Weights of a small image denoising autoencoder: 12M parameters, encoder arch vit.
Rows from block 3 of the decoder of a small image denoising autoencoder, named by matrix and row number. Rows with one number belong to one channel. Each number is 500 + 40 x the weight over its row's rms, rounded and kept within 0 to 999. All counts start at 0. Numbers have three digits each.
After each channel's rows are labels from the 100 images, of 14848, where the channel reaches its highest value: "colour at peak" is the nearest of a few named colours to the mean colour under the peak; "strongest on" is what is common among them. Only what is clearly more common there than usual is listed. The data: dead-leaves pictures: piles of overlapping shapes.
# convs0: first 3x3 conv (decoder.decb.0.1.convs.0.weight, 96x96x3x3, each kernel summed), inputs 48-95
# convs1: second 3x3 conv (decoder.decb.0.1.convs.1.weight, 96x96x3x3, transposed, each kernel summed), outputs 48-95

convs0.88:540572501541566495481402484557508416538546544509539496483487560538478501513472593470516521450508475461487506573495501492488493520558533556512499
convs1.88:571532449523468586514552534496543560519512447561479532545516448493500513502521457459530519509511516515504478521548556491539568540498585533573491
colour at peak: cyan; blue
strongest on: vivid

convs0.34:478513529497541547407473462451527499524452524521507475526507497480509531469539440522467434532505487532433413517476473455518502537515410501498458
convs1.34:599499540556449472541508471514480563521548479484495543504484511532491536541514567421567549514489514522534541546491561492512576513514498442559498
colour at peak: purple
strongest on: vivid

convs0.31:466461475512477549468472489508558500478451471503524479538468486494498473431438499448447514460446518507412571456437472495502555535460540501491507
convs1.31:538529466513531454480507475525533581554529526552455509471512465513511494528547573554517511470539539440535489534567501518473456444475470472543458
colour at peak: red
strongest on: vivid

convs0.66:433422486453507457541539516442547496413481513477512492583478479482508445472543464471412500490449461477515497548477528510495537477491418502486455
convs1.66:558589478558500501484463527548437525550500484535522546466531441508498527474465480450530453472524539543440487526504539526546520573513523465536539
colour at peak: blue; cyan
strongest on: vivid

convs0.56:535413503508464545537499514486527526517511449531472494491490420319492512461512557500518499451529443526455476534466468568465504484489525511504543
convs1.56:442569460499573501516500499497564465469479497480544530562545538545464483555539473530494496554514486504524585491548478484525558555571425509517554
colour at peak: pink
strongest on: grey

convs0.79:547491496545485484475487508491532538462512508458516535488477491499544331541500545518516499530553495591567497525561495523483490451479475560435454
convs1.79:504570491493550433489547463579565524546516472519495469547515523520520524532553510507473538531453518433492532512486488461512466554473498474525538
colour at peak: grey
strongest on: grey

convs0.27:457432569519512503468452516452480506467547512477528554503529528443499521506474476553584467547537494551474495400532494549452551495577506482487531
convs1.27:579521489453468552548527505474497480530520426604481572463484474533499468446578501444522588448512501488545544532480533461556510488442553564557451
colour at peak: purple
strongest on: vivid

convs0.41:493555462466492465495449452457474375529463483497517537515427472439526530466449535528501477441483473550501435522506538408501463442501458559578446
convs1.41:493538534483548451512539526524555574497508521489560437507546505481432402568536559553495524582492517428489498544563482492510460485491507525470545
colour at peak: grey
strongest on: grey

convs0.95:529492475509471538502530494491476426581472438508428445483488480456493526396539502511530475449477526502453489529536396502519485488423498387469489
convs1.95:412495520510517489508503446533520527380561520490531439527534519570489497530525506487511483540448481531507554509494489553526489568539462611473570
colour at peak: grey
strongest on: grey

convs0.28:475580457466495453514469433420492492552534476566446445504424480473484461482456490488384464495443496455575536529471532490492497473484526527485492
convs1.28:433487591467527569526492524490539420497508503476535549500533513500517496528450557501539506502480519543410440501516429465499466571555464444472478
colour at peak: yellow
strongest on: vivid; large pieces

convs0.54:444457499447549511493622480439477517488490487524486493516451497501506591462482420522460504492509457521495540448501461442470521515483449470582505
convs1.54:519603490586464467495435498566517486518527472522486499467524464504531528573514519403493572461522500572543492513478571502505522516500506518516446
colour at peak: blue
strongest on: vivid; cool

convs0.72:515467475492477471473505479423456501437523464492455482510532483496507496488435471428492495472471638537507538380524517465489542502492560501508541
convs1.72:461507571460522549535496528531521575522428548493512481522484530486530459518531498556492601506509425444501494617519440526476500482469465514525535
colour at peak: yellow
strongest on: vivid

convs0.4:508447474572474498496458475508529467489486490531498553545463472513592586508493489529532482545555511606462518540566488465497471505495469577503464
convs1.4:548470496467546438536521512516494574477513522482526431498544516496482415510508573557486504548514552466488467492513533479509481493525487489456511
colour at peak: grey
strongest on: grey

convs0.23:471488423488454516478516494485513464524391509463470494433483471505487485451548521501449565458470523513480505473453474446469466455435511497488499
convs1.23:512497562482570526529579499475485444500618504545542554570496548555512428435516440474471496495490455513515557497472507556532499529578508540545531
colour at peak: blue
strongest on: vivid

convs0.19:456482518509482500486529487502507520448468506507529505496481509454480496441485443529544530516447439468504473396446477505511515465516490457469532
convs1.19:566544466488509554563484520475492518537504437530510601475494424521492490480519557474520509488548530473497557556502544522538532467434565569586428
colour at peak: green
strongest on: vivid

convs0.43:522450461528559503509506505437513545483552548541496563547543537516495472484511503478518479530491527503586527434515522515466483440566496539460533
convs1.43:560529498493448545480514452489497501553500470555494530498490467463540499501513535495545542462507469507464436480491524456596522568480554556564460
colour at peak: blue
strongest on: vivid

convs0.74:471488485468451509553419480482448516505463497513469513443486475478490463554512501431469547496477491473471456526413395505538470528494474465452522
convs1.74:510569498530506534491538515502519479534568509529495572536469472472509451410478518487490501481512500505551464504491535525533480435510604511528485
colour at peak: cyan; blue
strongest on: vivid

convs0.77:463482482488541458537508525535565563504568488449520564434506518523450528436497432518458495528464397440517513530451529429460532558501482516530459
convs1.77:542505508479467535547484517421457468536516504518471531524488485519601497501507509463561582432517508467472497527459566542590526469512587483555436
colour at peak: red
strongest on: vivid; large pieces

convs0.93:472452521444541503520470447549504482518489554480524534475537534535538444492545509509502457529535519501441448519470518588505464555575501462476443
convs1.93:539510500523530594519528512500481516506469433566497594492485485522479511486535473489540498493449536483531545553508543464489526509471561496556483
colour at peak: green; cyan
strongest on: vivid

convs0.63:506574477455498501477491444470562455564470449519468415482497479480475476514573427485524470494443442517523506558393508416549453488481511530453503
convs1.63:521467532495522465552534514532530450466495547464506498466517522552526412480510525500543470480470574475465537551558440429564462508526511488464518
colour at peak: pink
strongest on: grey

convs0.46:482500443469537496477491509509472482497475508510458521537464489490496493445403352493491444468462558477498525482597486541483496511477452476517431
convs1.46:485480471590480586467498510450469574477492487515574552486499441476551507526530508510516541472471518540477462535508522532527551485480534478556490
colour at peak: grey
strongest on: vivid

convs0.8:515567528500510516401460398443597503568515494554457518548487483483494549507549479485512472506503489583516494617465502440478448522494540497494521
convs1.8:501401481424528440503554539511506502515506479511611407502511502522547456548510552500525441587477459454398494500525484477544494547502473494465541
colour at peak: grey
strongest on: grey

convs0.18:468454528506541535458484491485456513527511577485575529479496560452491453489509502442479475558504551468449513481394562534494477593612551471537530
convs1.18:569561478535431540538500449489496514559502446550475526539484441483509520537522518497555545468519458511506478559548577508564538483456575503536420
colour at peak: purple; red
strongest on: vivid

convs0.92:487510468453522484424563478432467440420529505567523460504488483486492590517460561443486460481470548502510531498509504477546515491507436472509517
convs1.92:501556432566447524495528458498499564631503449564504466498502486488512532483534454557524565450603447501502510502507520475506503576534533522513485
colour at peak: blue
strongest on: grey

convs0.57:428402467542467505514544532570520601468543523542495617489567480505514486507545467472482513498505438488414506452440485538495504529500529442483497
convs1.57:512516471548487491505530508465483414529510512503393506498464548561519498541487493512535556479578510479606508527462558531552492437476526472523420
colour at peak: red; purple
strongest on: vivid

convs0.68:487476502414494510471488521442546482470515465562473442565525481545441511478439430482506545536483480424535527537360523477472520539499492458463474
convs1.68:546532474600500487556511479514501579544536506463513529460462457511543511536521558488523535440549493537457493488543517507481459477546526520586451
colour at peak: yellow; green
strongest on: vivid

convs0.89:490493503534489479462526507509455538498525533492487526509503495473463544566441408503496492439480476489555537508544551461474419516526479473437514
convs1.89:467518509463544474549435519455571495509465505489518490446464588470551548495492536512516504496491483515426497531475439553533497531492521529521433
colour at peak: yellow; orange
strongest on: vivid; large pieces

convs0.26:481446404521485493533556563467429442469500531511529548553520555487492508443425506505518507492490532451487546395520499480501535507546527509509497
convs1.26:484593443552477565492550506540501575512437495554496478550516436493559487527528488469535533496502519516541499550539555504568508466488540524615478
colour at peak: green
strongest on: vivid

convs0.59:488567562470492363444481524548435479522546505439510526493522469559520459534434412502431488498470587498507533444513508472494490519563491493461486
convs1.59:514466531499489529551506522497482515602445478504475564478504475494517453522478588553575561480564477455564406535562523446535478461458524522528428
colour at peak: purple; red
strongest on: vivid; shaded

convs0.1:526500474521422480495514469493505445527478446509457490475507496544473458455453423491484560464483490521501403512509529482517466487477414552490498
convs1.1:475538519467590518541522528506560526556518489492543434501524524529519440561509503509541493549486528456520524504542438470552478531517531500435519
colour at peak: blue
strongest on: grey; cool